{"model": "contrastive audio-text model", "dataset": "synthetic speech, music and everyday sounds put through simulated rooms and audio effects", "train_examples": 39062, "n_mels": 80, "hop_length": 160, "input": "log_mel", "spec_augment": false, "win_length": 512, "tokenizer": "char", "vocab_size": 35, "loss": "sigmoid", "embed_dim": 128, "encoder_arch": "crnn", "encoder_norm": "batchnorm", "encoder_activation": "gelu", "encoder_depths": [1, 1, 1, 1], "encoder_kernel_size": 3, "encoder_stem": "single", "encoder_widths": [96, 112, 144, 176], "encoder_rnn_width": 128, "encoder_rnn": "gru", "encoder_bidirectional": true, "encoder_rnn_residual": false, "encoder_rnn_layers": 6, "text_encoder_causal": true, "text_encoder_width": 256, "text_encoder_layers": 8, "text_encoder_norm": "layernorm", "text_encoder_norm_position": "pre", "text_encoder_activation": "gelu", "text_encoder_mlp_ratio": 3, "text_encoder_head_dim": 48, "text_encoder_fused_qkv": false, "text_encoder_bias": "all", "text_encoder_qk_norm": false, "text_encoder_parallel_block": false, "text_encoder_inner_norm": false, "text_encoder_positions": "learned", "residual_init": "none", "optimizer": "normuon", "muon_scale": "match_rms_adamw", "learning_rate": 0.0031, "momentum": 0.95, "nesterov": false, "orthogonalizer": "newton_schulz_5", "adamw_lr_other_params": 0.0021, "gradient_centralization": true, "cautious_weight_decay": true, "max_steps": 1900, "batch_size": 128, "epochs": 6.2, "lr_schedule": "cosine", "final_lr_fraction": 0, "warmup_steps": 30, "weight_decay": 0.5, "adamw_weight_decay_other_params": 0}
Rows from block 2 of the audio encoder of a small contrastive audio-text model, named by matrix and row number. Each number is 128 + 32 x the weight over its row's rms, rounded and kept within 0 to 255. All counts start at 0. Numbers have three digits each. After the name is the row's rms in percent of the matrix's.
After each channel's rows are labels from the 100 clips, of 14976, where the channel reaches its highest value: "top examples" is what is common among them. Only what is clearly more common there than usual is listed. The data: synthetic speech, music and everyday sounds put through simulated rooms and audio effects. In brackets: how many of the 100.
# conv: width-3 conv, stride 2 (encoder.blocks.2.conv.weight, 144x112x3, each kernel summed), inputs 0-111

conv.80 112:067113066142149089152090149122106123164133114148121096162092146139176137156103123134137123143156141104149109173136066089119159135105094107110199161089118143081149134113076078168129142093130182097226116156123127100118157097106080161092107128187133191154099165154104157153189129104072132107128127115123164060137098129207127161127130104149
top examples: distortion (55); dry (46); dropouts (44); bit reduction (34)

conv.84 086:173088087125107121107125145158131126094108146122201151107150081169060212167125104115089112088185083064115117153056144106165139179107174072105133075142108133142142153137132193142098147084154076148111119120128114112100161135139181133129170148154144117120159142170121170156111127120096182094142109088161095104153155134097154162148061108143
top examples: everyday sound (50); dropouts (41)

conv.119 111:112085108186096127163103125120123118108153101079124139152140113184127133124096156147133107134155108145198155106147158162224105145105102110148144123131171117181122154125144135089081034144124116088136122094142148144099110147124138150096180123141151124130027121093171132074097126068117119167179118181139076080113200152099168104116140139156
top examples: drums (100); reversed (54); dry (46)

conv.3 106:061142087078120130126151176189170141090142169126129146118106142105115122122121062131148120142110173055139155123162118099180129140140112171161170165122098110118133087147118165115151149143114078104127135134199151099083125135123149132109119164123158048174117128145122105151045199085095087099142062094125110149117112143125167134162210135170
top examples: number of effects: 0 (55)

conv.123 072:107133135112118105126153127102127134103149159126143083159180093060111183193169147122143037104075162151170068168114097164127092157127095096120147080104112060099109159123154131122115083122144140087088204149165087173106120127152116164162108107138119141178167079139092117191084141114087146146114177122134134093185176130124149113124116162135
top examples: dry (65); dropouts (48)

conv.82 083:159102122151127105128178095094148099103219130093084153108094137083148138193112191079158120151120171101122115154112106102194144104098127110121116147091094094111124143152114170152151132127168163143073065051118169140143098147154193084145148125137087128144077112151134057157168177100104174127171138132147140117129150113078145136127091097080
top examples: everyday sound (57); wah (34)

conv.18 112:128099104208152095129104106126097151093137110073130163104140218130141130089117087107113091099143102107118114126069152181139103115097045157054118130149143124112094153168072134110115127122122152149175146122165121173117203104134170116117131187116079127138082097148145157165109180149151142131142126146084135082133156114087143136135225160135
top examples: wah (79); dry (47)

conv.110 090:128095182117136111084112133138155145182125106116124084133099142068153088135159124111009133107138135125074089142140099148106134126133098119117171130131137191102134195127121114119135148138108113148162167173116177093073141100123107176099103134079074142137147216113074164153147134121100142163084126097152198147150180181107152099088102119153
top examples: dropouts (92); number of effects: 3 or more (38)

conv.28 106:155134132135105092121100118149118123150220125118182102168133115155139085197164031132093143127099175115155117120150151093117144119133072116121053138151091066091163119206173144156150085086110146119121114105173118115147166159149111109169086143106090097126113127117116106134092124114137115205091101145160114145207107141092180141124107137106
top examples: telephone band (47); dry (47)

conv.67 098:118169155171131061098099085136125117111111107054114097138074108182097130083140120129152099155122068148204068141119092136066081154121152159122111136146111188175108126203096096118123112129122182167156060185103118118157098184147131094141176131098114136177096148115119132144121090162143164149126128111137144121144105135147137073145163185163
top examples: dropouts (70); distortion (47); number of effects: 3 or more (35)

conv.136 105:199110177135111119156120150091174094129156122098112111144148073099102170161136059090131131130145120135095149151146137146144130118133148130169115179127128117067198089060084069121185132123088163082057144093134144116148113077147140122117102144139120153193038074171091157117145107123187121160126174123167093109125097090163128137121132138102
top examples: dropouts (82)

conv.15 110:137173094122113076098108098149112072126135136124123053073135195156104088126150148100105185145220152117126151108109104110168107096091144165159120118042158127155134133143122154153146174120103114070165152090140144131148138120122182105157138142156046103058114098173125128183195121146137129138091115113117155089138128154188132115165135143158
top examples: dry (70); drums (55); distortion (53); dropouts (30)

conv.87 099:158091102107120132149103156145115146154128152152148173137161138162131144143151116078128142059124076155091184046108134079151180152122122119079169100181083123154195105094097140127175160106133192162150068094107110141079121130104106137169105139110083088117110195118107163085177155145176130105171111059146170110088119144144108133139111129083
top examples: band (75)

conv.49 104:147143150109096133186113063113163127142108216155129131141175164118076041136124104097133076125143096082201157082174124167133108163174134107108127143114135108140092148068130102126143027168144120125112162079101132124091136119136141150075122135133103118120130109137152094119149088134118130147182200157202159133103135084094144113127146151142
top examples: distortion (35); reversed (32)

conv.50 074:085110098121144160105125092123127092158150108130103152061100067107134130091139119108140170154139164168136128133072104066194128121128150143113095065158148194113127152138152171116142086055159118117151133157186117179194085135201192154139120109089130130170146070114161107150144120110119137097097102150124109129095103104163099150164183138062
top examples: dropouts (80); distortion (34); number of effects: 3 or more (31)

conv.135 108:135039158134153167070156175141096170131131122180180098149104119125180153114150111088069129134113147111086107105060121150156139170118129118128129130106183145124143129124086109132161139102196144124109139130115166184157155127106131129107129084087080166096124102104127103184191154196137101167151069145113186149140127092096078111156080094173
top examples: telephone band (55); dropouts (48); number of effects: 3 or more (32)

conv.109 138:128120155136168129146113152135160105119125144114130111105138110164118176133142098081156118116050081108066139098194199169117098108093115091145139056089163149138148093094097145122109146123088141040185149095114124126163157133111144130133095168112127143172124091191159074110096117138072210196124148149169156170118122156120120166170119125106
top examples: everyday sound (65); wah (34)

conv.114 090:132111150101111127081108157118148142125109123156154112177091088072112096123139128102149180107144122095132092100139148119095109134133148153119120216131150123132031100145132116189086169159140178199110112113125116120138168111056086176105143083091122136131103074196156149129212089077132066115091141108124113147117151130160151145155118085177
top examples: dropouts (66); band (51); dry (44)

conv.16 116:071087106093106131082107188107115102096135139144194104126075174066126046078143096171107194196098245131157133089134123149124157154124151146140160150151190171119110129167152142106122143138148128107111153087152101131101111148122123171134132134115188128174136111101141110115131113111130124140095090131144093134142181136109083082093114093092
top examples: drums (95); short reverberation (66); number of effects: 0 (51)

conv.42 110:145112100018137065177132168144141162085136193066149102105131170068126119096159097058134118168111083168152145136072159157167136116101106125119159151123144150044123146110119124094171109156146113100139163123123148122096120120168126130121138124061145121151113122082114138149142162158163065102212130108156144146126164118102142126175159140095
top examples: telephone band (50); dry (46); dropouts (40)

conv.0 097:168147153135081150150116097170168140063076150072084126130113094157074127150138122139118092157100116098069123208145138197147119194088116107103150114141114098116132164136167103124121135100099133092174167052135138214172110119156137089136118127131092127116145102109108114110177158135115115063173143115144088118193127093143202149154115141119
top examples: speech (68)

conv.45 103:164158090116124145161131146148131140186103173117177129124127153147098191102134086024097173114093114086107173093150167083168155142089159158131097138140126121091145109087083152134116140109194153118103120151160170193122109146087082084129179175133050106112148134110152096111130128135147093102141122130161099117131124147128199105160106174060
top examples: telephone band (55)

conv.62 120:163188194080123079103089114120125161111155105163109176101136075088151091070126108129156147159142177116176174128113102120144119106120122115130090169155099078143175134134135130134148115115132139114153142153158185084129130131137115074165102126118116050137153158121109109116172126144150159229102137053130128135127088133104121091233096100145
top examples: band (68); dropouts (33)

conv.63 130:111117104146093099118119095161131164111175093122065112098161123111090097110116082101115110123114141083116121167148107172111109178117093151069112120160145091124159137213133121104134156087172144098231109144123103114103120108162178146156133093141199108072118144172202112109100184140106108176197132155121099094122134153158080098125157160138
top examples: wah (64)

conv.13 091:117137135091100101086087116176097125171139099056130133141090084128085128153136125132124114164134095185094159176159124110150157138145097056112193139164159068135160140168090184115100121122121094117180079131165134093149177122147049169169110188113112144133143082080122143105137123166187174115125152101119152151181095136114115059125154111145
top examples: dry (80); dropouts (36)

conv.139 099:133130132106086127127119179133101131108133153119106156140057118161048065091141147123152061106123125075143100086185155151137127173132141071152091130136125114154118208137147115141164116155089115201132111204122120139095129161144089179083096136186109149113063117093123121075082139160156155152189071154145115139133122162135160155120109159111
top examples: speech (84); dry (73)

conv.143 117:243123155078081113125100122095129148084099098128114173150094113178085113185112162178169115156120114084119132142110185103109128103126113083140184103100131112165146132122103107134121183098047127119110174095092140190124135065107123155137155148075164160115163103160182116099103102140141131103157145171151104117162103110132186166132099100150
top examples: speech (80); ring modulation (64)

conv.59 109:202102144130103153111148107111142167139150122104119104200159148125131110112160119142117136099118136066065136143143143123156091169116127140133102141130209168103195123128082140141088116164179174130128179107150122126188095099127125103105136069129110172127165072137176058115045072135108128155091117123168101126055140137071132161082125110140
top examples: speech (67); wah (62); telephone band (39)

conv.17 104:141173076124148113191121179079154127114084141174146133155062110112166146167158119071116079105125125139053113161133173117128076141171115152074124114148176102156156190147130115162152112086161132090116127147154147153121183145141087108099148156161143107134145101158164119128089143125035138157148185127132085042143131108087111170090135121123
top examples: everyday sound (66); dropouts (49); telephone band (43)

conv.69 102:106084115146082134152110127156120123120153100120108119101160123098124155102075088114126164108107101114123158096108163047136127130106129072119076144126128132108132131184175120093159089126141083106093181091124191169110111056190200048176153189122127144111168125129192133119115154114112135161171165162092147158155216139126146113153115128106
top examples: wah (81); everyday sound (57)

conv.32 082:119089137213123116117150108149133163162117163149131121146136085118202172139109095109103162201103109092103114096149092146130072159133135128112132127140107136163113078068196097119112132126090179148150148200134178099083124154174093110170117115108135070159115124100079142138189150118155151134057081160099075132136144134094147061150102116149
top examples: dry (84); dropouts (37)